config = dict(
    arch='swin',
    model='self-supervised image encoder',
    dataset='drawn human figures in many poses',
    train_examples=97500,
    image_size=32,
    crop_scale_min=0.4,
    horizontal_flip=True,
    translate=0.12,
    color_jitter=0.6,
    method='simclr',
    norm='layernorm',
    norm_position='pre',
    hidden_act='gelu_tanh',
    head_dim=16,
    fused_qkv=False,
    bias='none',
    qk_norm=False,
    parallel_block=False,
    moe='top_k',
    num_experts=32,
    moe_every=1,
    expert_mlp_ratio=0.25,
    experts_per_token=1,
    shared_expert=False,
    patch_size=[2, 2],
    depths=[3, 6, 3],
    widths=[64, 128, 256],
    projector_hidden=1024,
    projector_out=256,
    projector_hidden_layers=2,
    temperature=0.1,
    residual_init='scaled_by_depth',
    optimizer='muon',
    muon_scale='original',
    learning_rate=0.0092,
    momentum=0.95,
    nesterov=False,
    orthogonalizer='newton_schulz_5',
    adamw_lr_other_params=0.00074,
    l1_shrink=0.03,
    max_steps=7400,
    batch_size=256,
    epochs=19.4,
    lr_schedule='step',
    warmup_steps=140,
    weight_decay=0.04,
    adamw_weight_decay_other_params=0.01,
)
Rows from block 9 of a small self-supervised image encoder, named by matrix and row number. Rows with one number within an expert belong to one neuron, the router's apart. Each number is 500 + 25 x the weight over its row's rms, rounded and kept within 0 to 999. All counts start at 0. Numbers have three digits each.
Before each expert's rows are labels from the 100 images, of 14848, where the router gives the expert most weight on average: "patch colour" is the nearest of a few named colours to the mean colour under the peak. Only what is clearly more common there than usual is listed. The data: drawn human figures in many poses.
# router: router (model.blocks.9.mlp.router.weight, 32x256, trained with AdamW), inputs 172-255
# up: expert up (model.blocks.9.mlp.up, 32x64x256), inputs 172-255
# down: expert down (model.blocks.9.mlp.down, 32x256x64, transposed), outputs 172-255

# expert 3
patch colour: black
router.3:498503507496491485504505505497462537487501553523512521524518515531527500519485474492469514509523526515533524519519483518537487536501494502478514528481503492489437542514464522520512513513548527497478534472556523521543498509498483510507513528540509471534
up.0:497480500500500500500500500497500610500505500500500500507500500500500500500500500501497500500500537500500500500500499501500500500500500500500600500500500493500500500500492500500500500500500500500500509500500500500500500500500492514500500500500500500500
down.0:496500500519479500500500500500498489500464499500500500497500504486500500500500500531502394487495416495500451505472385500500501500500500501500500500508485544500503570500522503512500500500500500500458480503500438500516511500551428500500496485500501502500
up.1:486479500500500500500500500501500499500479500500500500506500499500500500500500500481591479500484739500500500500500500503500500500500500500500490500500500499500500500500500500500500500500500500500499493500500500500500500500510498499500502500500500500500
down.1:406500500500500500500493461505500483500471500500500500500500515500500500500499500502484485500501500484553498468525483492500500500481500500500503500500502474518494500500500500500500500500500500500618531500500500500500503500602499487500435500500529477500
up.2:495501500500500500500500500500488500500500500500500500511500500500500500500500500386488499500541500500500500500500503500500500500500500500500500500500500500500501500500500500500500500500500500500501499500500500500500500500500501500500500500500500500500
down.2:500551500500450500500500500569527500500500500500500500578500500500500500500500500496402476500500452500500500492500422500500500500500500500539503490500500410500476500506375500500500546500500500500543481500536512500483497500500489489500500500500500522500
up.3:289500500500500500500500500513500407500498500500500500503500500500500500500500500499501500500500493498500500500500500499500500500500500500500497500500500500500497500500500500500500500500500500500471498500500500500500500500500503544500500500500500500500
down.3:673504500500480500500500500497536496500410500500500500498500500500500500500500500579498504500502401500500500500500470509500500500500501500498501500500484494500472500500505500500500500500500500500493488500500500500500500500500366559500500500500503525500
up.4:515537500500500500500500500519500641500500500500500500476500495500500500500500500499500500500501503501500500500500498500500500500500500500500522500500500500500500500500501500500500500500500500500494500500500500500500500500500427519500497500500500500500
down.4:527487500500499500500466500441498538500481512540500500499500500486500500500500500593499483496505501500500496500500491573500498500500500500500535500500499468500500500500501500500500500500500500500533461500500500500527499500551497500500474513500501502500
up.5:480472500500500500500500500429499501500399500500500500498500500500500500500500500541498500500500500500500500500500501491500500500500500500500658500500500500500500500500503500500500500500500511500498620500500500500500500500499407523500500500500500500500
down.5:578483498500500500500494500513498490500436515500506500500500490504500500500500500510502418502500544500499534500511371552500453500500500500500497500500490499500500501500500500500500504500500500500496477500508500530496500500500496479500505498500500398491
up.6:500544500476500500500500500491487502500544500500500500501500500500500500500500500501500500500500538500500500500500499504500501500500500500500529500500514500500500500500383500500500500500500500500454499500500500500500500500499537502500489500500500493500
down.6:384566500500500500486487500498500508498471521500500500502500501501504500500500500496517490516498477483500500500556542591500500500500500500500418500500507404542507500500501500500500500500500500500443471500500500506500500500499535490511502500500497501500
up.7:500500500500500500500500500500500500500500500500500500500500500500500500500500500500500501500500500500500500500500500500500500500500500500500500500500500500500500500500500500500500500500500500500500500500500500500500500500500500500500500500500500500500
down.7:502502500500499500500500500538500372500405500500500500534500500503500500518500500498500499510500572500500500500500423460500500500500500500500504500500500594500545500500485500500516500500500500500523505500500500514500484489555495492500519500500484573500
up.8:408506500500500500500500500460500510500530500500500500466500500500500500500500500499500500500500500500500500500500528562500500500500500500500509500500500500500500500500501500500500500500500500500491512500500500500500500500500521786500499500500500500500
down.8:562491500500500502500500500524502510500518506500500500596500500499500500500500500507500492494505421500500500500500460553500500500500500500500501500500457508500503500500500508492500500500500510500454499500500500500549500488519500432500449513500505500500
up.9:524266500500500500500500500500500645500501500500500500498500500500500500500500500500499501500500500499500500500500399515500500500500500500500499500500500474500500500500503500500500500500500500500500496500500500500500500500501480501500500500500500500500
down.9:479426500500508500500500519512500501500524500495500500489505502503500500500500500413549481480529612500500501500444560544500500500500500500521398500500487471500496487500508500500500523500500500501491591500500500475539500500500494496500460501500500499500
up.10:291449500500500500500500500500500557500460500500500500524500500500500500500500500497499500500500504500500500500500406497500500500500500500500477500500500500500500500500508484500500500500500500500448522500500500500500500500500480500500497500500500500500
down.10:506491500500500500500500500537512535500389500500500500528500500499498500500500500457502499575495496500500500500522515489500500500500500500500476500500469527500430500500500500494500500500500500500573501500500500500500500500514404515500420500500500500500
up.11:494500500500500500500500500501482505500500500500500500582500500491500500500500500498500500500500508371500500500500489498500500500500500500500513500500500400500463500500500500500500500500500500500499528500500622500500500500501503500500500500500500500500
down.11:499572500500500500500470500523500500500318510500500500500500456500500500500500500500529500500499499500500500500500474473500500500500500500500502500500502416496484500500389500500500500500500500500518481500515500500500500500500464478500637500500500526500
up.12:500501500500500500500500500500567503500527500500553500601500500500500500500500500500506509500571564500500500500500510499500500500500500500500698500500500500500527500500464500500500500500500500500494502577500500500500500500500502501500498500500500500500
down.12:481562502500417500495500495395504526500501500500500499456500497506500500500500500495529507499488498500500500500500323510500500511500500500500499500500493502478470501500500500493500500509500500500493500474500514541500496500583504499500538463500500500500
up.13:501493500500500500500500500516500503500500500500500500500500500500500500500500500509503500500499500500500500500500473496500499500500500500500418500500482500500456500500498500500500500500500500500478824500500500500500500500501500500500507500500500500500
down.13:500437500500500500500492500448500501500500500500500541418500531538552500500501500500507529507503508500500500449500513467500500500500500501500478500500588501500492500500502500500500500500500500500481476500516500529535481500548508576500492503500466497500
up.14:662374500500500500500500500499500549500553500500500500491500500500500500507500500499500500500496500495500500500500500506500501500500500500500514500500500500500500500500498500500500500500500500500519488500500500500500500500498532475500499500500500500500
down.14:430499500500500500500504500524489431500527500500500500435500500502497500500500500564512602500499556509500500500532590523500499500502500500500448500500500495500514481500543500500500537500500500500527529500500500500500447500471535462500584500500476501498
up.15:502502500500500500500500500500500500500504500500500500519500500500500500500500500509500500500500556513500500500500541316500500500500500500500500500500500500500500500500499500500500500500500500500502465500500500500500500500498507493500500500500500500500
down.15:595499477500500500494500500500497502500530500500496500493500546500495500500501500523500468511505493500500500500515414465500500500500493500500623500500547514500546526500522500500500500495487500504513438500500500500500500500500501427500500500499500500500
up.16:406395500500500500500500500501500761500479500500500500508500500500500500500500500500500500500500504500500500500500666485500500500500500500500501500500500500500500500500500500500500500500500500500353500500500500500500500500500488501500499500500500500500
down.16:536412500500500500500500500578500486500376500500500500362500500500500500500500500372502509500500416505500500500500487438500500500500500500500502500500493499500500500500500500500500500500500500500500495500500500500500500500500510446500497500500500500500

# expert 0
patch colour: pink
router.0:506513467474534493544492526504488509479452543474483513523489486511533481524472494495488494531531509533531485505464484461552474488525477478472527513472523519482451532507506476519515486492539496509481555453565524513516515507510469492501487524513509470537
up.0:491491500500500500500500500501500620500498500500500500495500506500500500500500500499499500500497560500500500500500500511500500500500500500500508500500500500500500500500504500500500500500500500500501500500500500500500500500516500498500500500500500500500
down.0:487479500518499500500500500452503490500545500500500551499500497500504500500482500498510510479490575500500500483500514484500497500500500500483498500500504507500494494500540500502439500500500446430513334500445508489500500500500502477480528500500493567455
up.1:488500500500500500500500500563500159500503500500500500498500500500500500500500500500500481500500438500500500500500495481500500500500500500500492500500500500500557500500507500500500500500500500500434548500500500500500500500500513511500500500500500500500
down.1:443508500500500500500500500500492300500565500500500500499500500515499500500500500618505478475500408500500500500500461589500500500500500500500445500500501515500456500500500500500500500500500500500493505500500500500507500500472625498500497500500500500500
up.2:501363500500500500500500500533501477500511500500500500502500500500500500500500500518500496500463500501500500500500500501500500500500500500500380500500500501500502500500507385500500500500500500500495500500500500500500500500500495500500500491500500500500
down.2:490493500500531500500476500534506366500479500500500497513500525536497500500497500534556496499506514503500501500560470515500510500500497479495518507500506589500499500500370500499500500500500500500504493455500517500500501500498525515500501565500552499511
up.3:499430500500500500500500500500500437500504500500500500520500500500500500500500500498515502500500500500500500500500500362500506500500500500500476500500500501500500500500535500500500500500500500500487494500500500500500500500500500502500501500500500500500
down.3:462497500500500500500500500482500605500541496505499533494500495501500500500475500478501556499461442505500500500501440553500486500500500500500582535500511440500506500500500500500500490500500494500438506500500503500553499500490540471500502480513500499492
up.4:502500500500500500500500556554500600500503500500500500504500500500500500500500500417516500500504430501500500500500499500500500500500500500500508500500500500500501500500497500500500500500500500500498500500500500500500500500500570523500507500500500500500
down.4:458514500500500500500500526440500534500485500500500500493500501504500500500500500492452411501501509500500497500460498558500509500500500500500500500500499501500500500500517500500500508500515500500499561500500500500500500500511375451500500489500427454500
up.5:499507500500500500500500500502500389500503429500500500555500500500500500500500500541633500500502670500500500500500502504500500500500500500500494500500500578500499500500484500500500500500500500500475518500500500500500500500500345432500445500500500500500
down.5:560505500500501500500500500497500472500494484500500500389500559496501500500500500533500490501507498501502500500501500461500500500500497500463557500500500384500505500500497500510500500500500500515471486500500448504500491500490549506500500500500478500500
up.6:487546500500500500500500500500491479500446500500500500540500500500500500500500500503534497500498494502500500500500511502500500500500500500500481500500500518500494500500469500500500500500500500500519501500500500500500500500499493501500519500500500500500
down.6:486516492500500500500531500506506498500551500500500498499500470500443500500458500661500495502494500505500564500515501514500499500500500500500554500506496472538506506500495500494500492506506500500500509500534500510490544500525459538500500500500500504500
up.7:409501500509500500500500500486500503500823500500500500474500500500500500500500500499443506500508506500500500500500481484500500500500500500500500500500500500500500500500500500500500500500500500500500517500500500500500500500500498500500499500500500500500
down.7:497492500500500500500498500420500497500503501500500500504500576502506500500500500492464502516582384521500500500512492649500497500500501500500565502500506502505500500500579500500500500500500500502499503500497500527484500500500541502500530500500499521500
up.8:487515500500500500500500500500500476500527500500500500470500500500500500500500500561500498500501432502500500500500493487500502500500500500500523500500500500500500500500500500500500500500500500500460500500500500500500500500499507284500501500500500500500
down.8:499495500478493500500530500365493561500529500528500500321500455500500500500500500502524497516472344499500500511487577538500500524500500500500494500500500480500505497500572500500500500500500510500491501500521499500486527500502458505500501500500499520525
up.9:488499500500500500500500500501500529500644500500500500501500500500500500500500500496479490500500498375500500500500345500500498500500500500500543500500507500500500500500500500500500500500500500500486517500500500500500500500500503701500499500500500500500
down.9:456400500500500500500500500497500484500409502500500424519500500514500500500500500570500499500505493500500501500500486388500500500500502500501511500500494486477528500500500500500500508500500500500502516500500480500500512512444516435500400522500499504500
up.10:501472500500500500500500500500500506500691500500500500498500501500500500500500500492500501500468607496500500500500498501500500500500500500500448500500500500500500500500501500500500500500500500500503500500500500500500500500497500511500498500500500500500
down.10:495457500466451500500510500484522487500593500500500500500500500497500500500500500498491421500496502500486500500381523497500500500501500500500517500501524499481498500500518552500500500500500549500462500500500500500500500500499500442500500500500500495530
up.11:472499500500500500500500500497500501500300500500500500299500500500500500500500500489500500500501494500500500500500485490500500500500500500500499500500500500500500500500504500500500500500500500500472509500500500500500500500500511549500500500500500500500
down.11:508596500500500500500508500485478513500514500500500500489500500500488500500500500498500509500492534500500500500500588480500500500500500500482468500500493511500493500500467500500500500500500500500497501503500496500522500500500513454480500500500498500500
up.12:502516500500500500500500500730500481500528500500500500499500500500500500500500500477509503500500493499500500500500497511500501500500500500500499500500498500500500500500501500500500500500500500500316419500500500500500500500500484500500499500500500500500
down.12:438566500500500500500500500577564358500538492500500500375500500481500500500500500500500532500493502467500500500501492500500500500503498500500500500490509499500515597500500487500500510500500500513445500500500500500500500494500506488500545500500500445500
up.13:454494500500500500500500500495500499500498500500500500500500500500500500500500500500499500500501499500500500500500500503500500500500500500500506500500500510500500500500500500500500500500468500500618473500500500500500500500500525534500500500500500500500
down.13:482483477500513500500478495485505499500547500500500455520500500496422500497501500509479499468498472500498501500502486500500473500507500500500592500500605467500546503496478514500500500500500500508507421531504500500551511500500510448500623494500501507500
up.14:500500500500500500500500500501500500500668500500500500500500500500500500500500500500500500500500500499500500500500500500500500500500500500500500500500500500500500500500500500500500500500500500500500500500500500500500500500500500500500500500500500500500
down.14:439558501500483500500500498547500563500495500500500500482500500518500500499500500506472494514494523500490499500472410499500501500493500500516491500500513613500497500528501500500500493500500500500535511500519500481500499500464465494500415500500499564500
up.15:499501500500500500500500500455501501500512500500500500502500500500500500500500500500521494500494500500500500500500529501500500500500500500500502500500677500500500500500500500500500500500500500500493500500500500500500500278500442499500500500500499500500
down.15:499510490500500500500500500500500531500500500500500500429500500552500500499500500509500494500494505509500500482534580505500500500514500500504507500500500500500413500500500500452500500500500523500499511500500500495500508500500406501500505550500504500500
up.16:502470500500500500500500500516500553500490500500500500485500500500500500500500500467499495500503332501500500500500484597500500500500500500500484500500500500500494500500501500500500500500500500500499379500500500500500500500499780501500497500500500500500
down.16:498464500500500500535499489434585440500451500500500500636500500502505500500500500524500500454478527500472500500480510568500500500500500500499500500521482504500509500500509500500498500500494500500489513499500500500500500500500519475500500496500474501500

# expert 2
patch colour: brown
router.2:514524507495500484524511512499487521509488560456487524502511482490538529530495507452488501525520543538526543529495477465529494504511465519481504513481493551494483530487491541484495480519554504499482525453554518506503472491517496504484505543503509488529
up.0:500515500500500500500500500574500513500373499500500500500500500500500500500500500522582500500495606500500500500500498492500500500500500500500735500500500500500500500500500500500500500500549500500569491500500500500500500500501507506500499500500500500500
down.0:519486500500500500500500500510500510560422539500500500513500500505529500500500500425499510498514441517500498500500621401500500500500500500500494500500499500500497500500500500500501500500500500545528536500480500516501526500499489501501499518500499500500
up.1:505411500500500500500500500500500504500501500500500500500500500500500500500500500502501503500510500501500500500500500500500500500500500500500510500500500500500500500500500500500500500500500500500748500500500500500500500508498405501500500500500500511500
down.1:561553500500460500517487500501413511500496521500500500568500468500515500500501500557465448500501521500500500500500635501500500519500500500500502462500527542500482493500578500500500500500500500500532558500500500500508500500499453551500491500500509500500
up.2:506515500500500500500500500500500485500488500500500500603500510500500500500500500489503500500498501500500500500500327500500477500500500500500503500500500500500500500500500500500500500500500500500501500500500500500500500500500500499500500500500500500500
down.2:522578500500500500500486500604500430500495500500500500494500500500486500500500500556471533513505493500500500500531501505500500500500500500500464500500514498500488503500500500465500500500500504500550513500500500500500504500592503500496630452500506483500
up.3:500493500500500500500500500497500500500500500500500500790500500500500500500500500501478500500470520500500500500500557497500500500500500500500395500500500497500500500500507500500500500500500500500439509500500500500500500500503500506500501500500500500500
down.3:503497494500500500500500500510502505508531500500500498573500500504500500500501500480485497517499491496530533500500646483500500490519500500500528500555500543500492431500500500493500478500500500500477506500500501500500500500509522552500514449500525500500
up.4:505434500500500500500500500514500495500345500500500500560500500500500500500500500495500501500500541496500500500500500422500500500500500500500494500500500500500501500500500500500500500500500500500501500500500500500500500500500539516500500500500500500500
down.4:451519502500497518500500500477516500500497500500500500514500500500500500500498500497488512549523450500498500500465389497500499500500500500500453500500497482500507494500500500500501511500500500500530461493500500500500500500500532520500499500500467500500
up.5:590498500500500500500500500512500285500550500500500500582500500500500500500500500505458500500496493500500500500500416482500500500500500500500494500500500500500500500500500500500500500500500500500546502500500500500500500500500506502500493500500500500500
down.5:492496500500490500500500500500497515495541500500501500575500489500488500500500500470503497500499487500500500487490500460500500500483500500500538500500515520500500467500500500500500500500500500500606496500500500614500521500496484501452498500500500500500
up.6:490555500500500500500500500549500491500498500500500500491500500500500500500500500497500500500501512502500500500500462466500499500500500500500520500495500500500483500500501500500500500500500500500498663500500500500500500500499538449500500500500500500500
down.6:435605500500495500500500500502492493500528500500500500511500513500500500500500500474510525492498501500500500486500504517500501500500500500536500500500500457504501499500509500500497554500500500500489471500500499500500510500393488500500500473500498500500
up.7:501429500500500500500500500500500598500501500500500500501500500500500500500500500501489498500499439501500500500500504419500499500500500500500549500500500500500500500500500500500500500500500650500367525500500500500500500500499498531500500500500500500500
down.7:438507500500500500500500500517500483500471500500500500509500500500518500500500500491505500500500559568500500500466512462500495500500500500500459500500458491500500504500501515500574500500500500500495476500500498500500507500501523406500443500500544500500
up.8:477499500500500500500500500459500492500500500500500500498500500500500500500500500514499498500509499501500500500500499644500509500500500500500404500500500499500384500500515500500500500500500500500567501500500500500500500500502472495500499500500500500500
down.8:541501500500496500500500500489500545473420500500500500509500508500507500500497500499534489468501540500500500500500489508500500500500517500580632500500500423500504418500499500500500500500500500605490487440500500500492503500508436554500487500500499500500
up.9:401335500500500500500500500532500500501499500500500500500500500500500500500500500493492500500530522500500500500500515613500500500500500500500502500500500500544500500500491500500500500500500500500500209500500500500500500500502604502500501500500500500500
down.9:501508500500502500500583500446500621500451520500500499497500524491500500500498500528500503501558502500500501500460491568500497500500500500500494500500499569500472500500510500480500500500500500538477476500515500480500503500507492513500500500500501429500
up.10:359500500500500500500500500432500507500462500500500500501500500500500500500500500507513500500499578501500500500500525295500500500500500500500499500500498500500498500500501500500500500500500500500504527500500500500500500500499447449500498500500500500500
down.10:507539500500502500500500500499500441500381498500500513502500500482506500500500500497529504500500599452500500500500498525500478500500500500500456492500506487500569524500502500500500527500500500500453588500485500485500489500499501465507447500500500500500
up.11:669500500500500500500500500501500504500482500500500500621500500500500500500500500475598500500500604500500500500500345489500500500500500500500479500500500500500500500500500500500500500500500500500554510500500500500500500500500500493500500500500500500500
down.11:585517500500500500500500500518501496500565500500500500556500500500500500500500500503499488472501415500501500531500559490500501483500500500480500500500481513500522504500510500500500500500500500500509509521500496519500578500503438559500455500500492500500
up.12:502479500500500500500500500499500606500474500500500500503500500500500500500500500505501500500501495500500500500500536500500500500500500500500513500500500500500500500500501500500500500500500500500500498500500500500500500500500499503500500500500500500500
down.12:488475500500500500500493500312500448500443500500500487504500503514500500500506500499500443508502508500500467520543499501500497500500500500500505500500496523500559500500499500500500486500500500500488499500524500502500497500499437479500500498500516500509
up.13:489500500500500500500500500498500492500467500500500500557500500500500500500500500487498500500526583529500500500500502514500500500500500500500501500500500500500500500500501500500500500500500500500728519500500500500500500500496501504500501500500500500500
down.13:509511500500498500500500500500474579500496500500500500555500500459489500500517500496498497526500482500500500500518507450500431500500500512482504500500524501500502500500583500500500500500500528500497462500500539500543440500415512526500488494500501496504
up.14:470500500500500500500500500506500499500502500500500500496500500500500500500500500534500500500501483517500500500500439495500501500500500500500501500500500461500500500500501500500500500500500500500481510500500500500500500500500495480500500500500500500500
down.14:495546496500504500514487500492500511500561500500500500472500500503500500500500500519562482454503536500521500502500608503500501500500500500500497500500500503500501488500500500500500482500500500500477498500500500497500500500486605326500477463500502500500
up.15:455451500500500500500500500227500498500499500500500500526500500500500500500500500456498500500500500500500500500500500499500500500500500500500501500500500500500496500500500500500500500500500500500500500500500500500500500500500271500500499500500500500500
down.15:507487500500500500514500504529500582500387500500500518500500500506537500500500500496500498499503500500500482500500605525500500500500500500500498500495503414500499332500500500500506513500500466500502506500500542500500500500500490507487500500500473500500
up.16:448505500500500500500500500500498500500490500500500500611500500500500500500500500482500500500505738500500500500500432512500499500500500500500612500500493500500500500500496500500500500500500500429519500500500500500500497500501491500500500500500499500500
down.16:500556500500503500500500500500535500500482500500500500500500500500447500500500500486569450500500474500500619473500596529500500500472500500509500500500505514509500500500616500500500500500500500500466557500500492500496516500500522523500456500500525500500

# expert 31
patch colour: pink
router.31:513510493498510456491511501491470511476485556495507524525478515557540507490464512500501507549538513538513526500493500458522465511511483500492538523455498497472452489499520543531495503517524522486504551486534482511529479531520471502533533549520506486527
up.0:491485500500500500500500500190500500500500500500500500499500500500500500500500500500500500500500501498500500500500498498500500500500500500500501500480500500500500500500500500500500500500500500500502500500500500500500500500502500499500513500500500500500
down.0:500527498500500500500500500402496466500501517500500500500500500500580500500500500501337501500500512452500500500458502500500507500500500500500572480501499470500498501500500500500500536500554500500527505500500500500500500500504489496500500500500500500500
up.1:510502500500500500500500465503500459500495500500500500500500500500500500500500500501492501500500330498500500500500500538500546500500500500500449500500500493500504500500504500500500500500500500500525496500500500500500500500500490500500500500500500500500
down.1:503472500500507500500500502474547460500451500510500503495500567510500500491500500523532451496502509529500500466500491522500500500500500500500480500500575495500507512500495500500479500500500472500597465500561486511500515500500523507500500500500499506500
up.2:492504500500500500500500500506500501500507500500500500500500500500500500500500500500500501500477701509500500500500499500500500500500500500500499500500280501434500500500500500500500500500500500500500501500500500500500500500481501495500484500500500500500
down.2:499520500500500500500500500500511503497528500500500500526500500368527500500526500502500511500504497499500488488428507575500500500500500501500604500500517513510537499500503493501535500500500514441501405500500500500500500503500500502500500500500500500500
up.3:714500500500500500500500500397500512500501500500500500464500500500500500500500500443427491500497444500500500500500499498500500500500500500500520500500499500500501500500501500500500500500500500500501501500500500500500500500500500517500500500500500500500
down.3:483502500500500500500496506506500489500500497500485470621500478544500500500500500446496499485447470495500500500500498499500500455500501500500477506500501480500533500500500500503500509500500488481499499500500496500500548500511551568500506497500558500500
up.4:500500500500500500500500500502500500500500500500500500500500500500500500500500500463500500500501638500500500500500500502500500500500500500500413500500500500500443500500444520500500500500500500500500500500445500500500488500500500500500500500500500500500
down.4:489500500500500500500498500479495502500530500500500500500500500500500500500500500445458556445499500500499550500421575591500500500500501500500501483500500470500501525501500500500500500500500500500501496500501512397499506485501490498500512589500502500500
up.5:500500500500500500500500500500500501500493500500500500498500500500500500500500500463507501500501499611500500500500500506500500500500500500500500500500500500500500500500499500500500500500500500500499616500500500500500500500500481500500350500500500500500
down.5:502510493506500500500470528481500490500503500500500500582500524508489500500500500548413497507439407500500500439558507443500504553500500499500459500500506444500497504475475500500500500500500500499449494538503500572447500498492470515500499500500499534500
up.6:289475500500500500500500500511500612500508500500500500502500500500500500500500500425500500500496499497500500500500512500500500500500500500500471500500497500500500500500501500500500500500500500500409500500500500500500500500505501494500500500500500500500
down.6:486434500502506500502500500488500461503580500500500507561500500495500500500495500467509508501500599500509500549500541441500500500500502502501483500500448530500498500500504500500500500500500500500672422500500500500526497500501605523520532500500500537500
up.7:500500500500500500500500500499500504500500519500500500504500500500500500500500500491501501500495477496500500500500527500500500500500500500500492500500500500500500500500500500500500500500500500500494505500500500500500500498501500498500501500500500500500
down.7:548551500500500500500505500477500493500498506500493506501500499500500500500500500479500441515500504450500477500500500500500500500500499500480425500500534519500506501500481391505500500500528500504533668500493498500500494500501500489500502500500517499500
up.8:293500500500500500500500500503500595500496500500500500366500500500500500500500500501504505500514500499500500500500517500500500500500500500500503500500500500500500500500500500500500500500500500500498507500500500500500500500500284552500502500500500500500
down.8:403543500500500500500500551493480495520498500500500500588500497501500500500484500518500465467510481500501500500499461528500500500500500500500432500500488533490503554500550500500500507500500500529493440500500500500482506500510662511500500500509500501500
up.9:501535500500500500500500500460500501500500500500500500424500500500500500500500500500500500500501506500500500500500502554500500500500500500500504500500500500500500486500500421500500500500500500500377499500500500500500500500500502656500500500562500500500
down.9:464550500500500500500500500526500495500466500500500500451500486525508500500500500500430509500500487500500500500489606582500499500522500500500514500500531475500539500499498500500500504500500500500500500500500446500500500500500477524496546500500500500500
up.10:500602500500500500500500500527500501500501500500500500501500500500500500500500500409500495500501502495500500500500501500500499500500500500500500500500502631500500463500500500500500500500500500500267497500500500500500500500500500500500500500500500500500
down.10:511453512500500500500443500399499539500502500500500487464500493523500500500500500501502497495374476529506500440500507500500500500500500500506609491500499510500504500500500500500500517500500500500501476500500500500500501500500565506540498538500500525500
up.11:513268500500500500500500500498500504500525500500500500500500500500500500500500500618504500500500453500500500500500560482500500500500500500500546500500500500500500500500500500500500500500500500500499609500500500500500500500500500478500500500500500500500
down.11:405577500500500500500500500553501499500353500500500501505500500500490500500497500536518520500502515500500529497500475464500500500500501500502447500500476500500492500500500500439500533500500500500500642480500500500500500500519504472500500500500476500500
up.12:531495500500500500500500496427500607500498500500500500493500500500500500500500500543499499500498476501500500500500353499500500500500500500500500500500500500500500500500501500500500500500500500500624638500500500500500500500500396522500501500500500500500
down.12:419499501499500500500500500518500437500501500500500500501500500500502500500503500524496521501500604527499456549500432501500429500500501500500474500500498598500487499500499500500501500500500488500395554500500500500500499500502655506500493495500501500500
up.13:482500500500500500500500500315500501500510500500500500505500500500500500500500500494499500500500505500500500500500505479500506500500500500500509500500500500500500500500500500500500500500500500500501497500500500500500500500500258494500491500500500500500
down.13:515558500500516500500500500472429419500437500500500521499500500493500500513496500517484501478500501433500500500500427527500524500500500500500500500500494490500501500500499500500496500500500500500500501500554500470500500482479556540462500506500531500500
up.14:618537500500500500500500500523500495500493500500500500308500500500500500500500500498499500500500649499500500500500314504500500500500500500500481500500500500500499500500500500500500500500500500500499500500500500500500500500500536511500499500500500500500
down.14:432494500500502500500500500492500483500499500500500500474500503500492500500500500458492487501504383500500500500500683486500500500500500500500530500500501504500502500500500500500500461500500500500608442500500500500502491513500500533500478500500502500500
up.15:566490500500500500500500500499500376500561500500500500497500500500500500500500500500501504500500483459500500500500500499500500500500500500500517500500500500500500500500500500500500500500500500500492413500500500500500500500500499502500501500500500500500
down.15:532532500500498500500495500603501499500393482500508500531500511500500500500499500511518451501500537521500498500562497499500506500539500500500593487510500417487501502500497500500500500500500500500550490500500500500500500500500505555500577507497464499500
up.16:500505500500500500500500500340500492500490500500500500500500500500500500500500500500535501500497545500500500500500492498500500500500500500500509500500500500500500500500482500500500500500500500500515520500500500500500500500499469488500500500500500500500
down.16:500600499500586500487500500458502508500488500500500498496500500508458500500494500413495487502553501502515500500500488499500498500498500500497539500500551516500500512500500500433456432500501500500546566488486500500500498532491498498500500500486499485500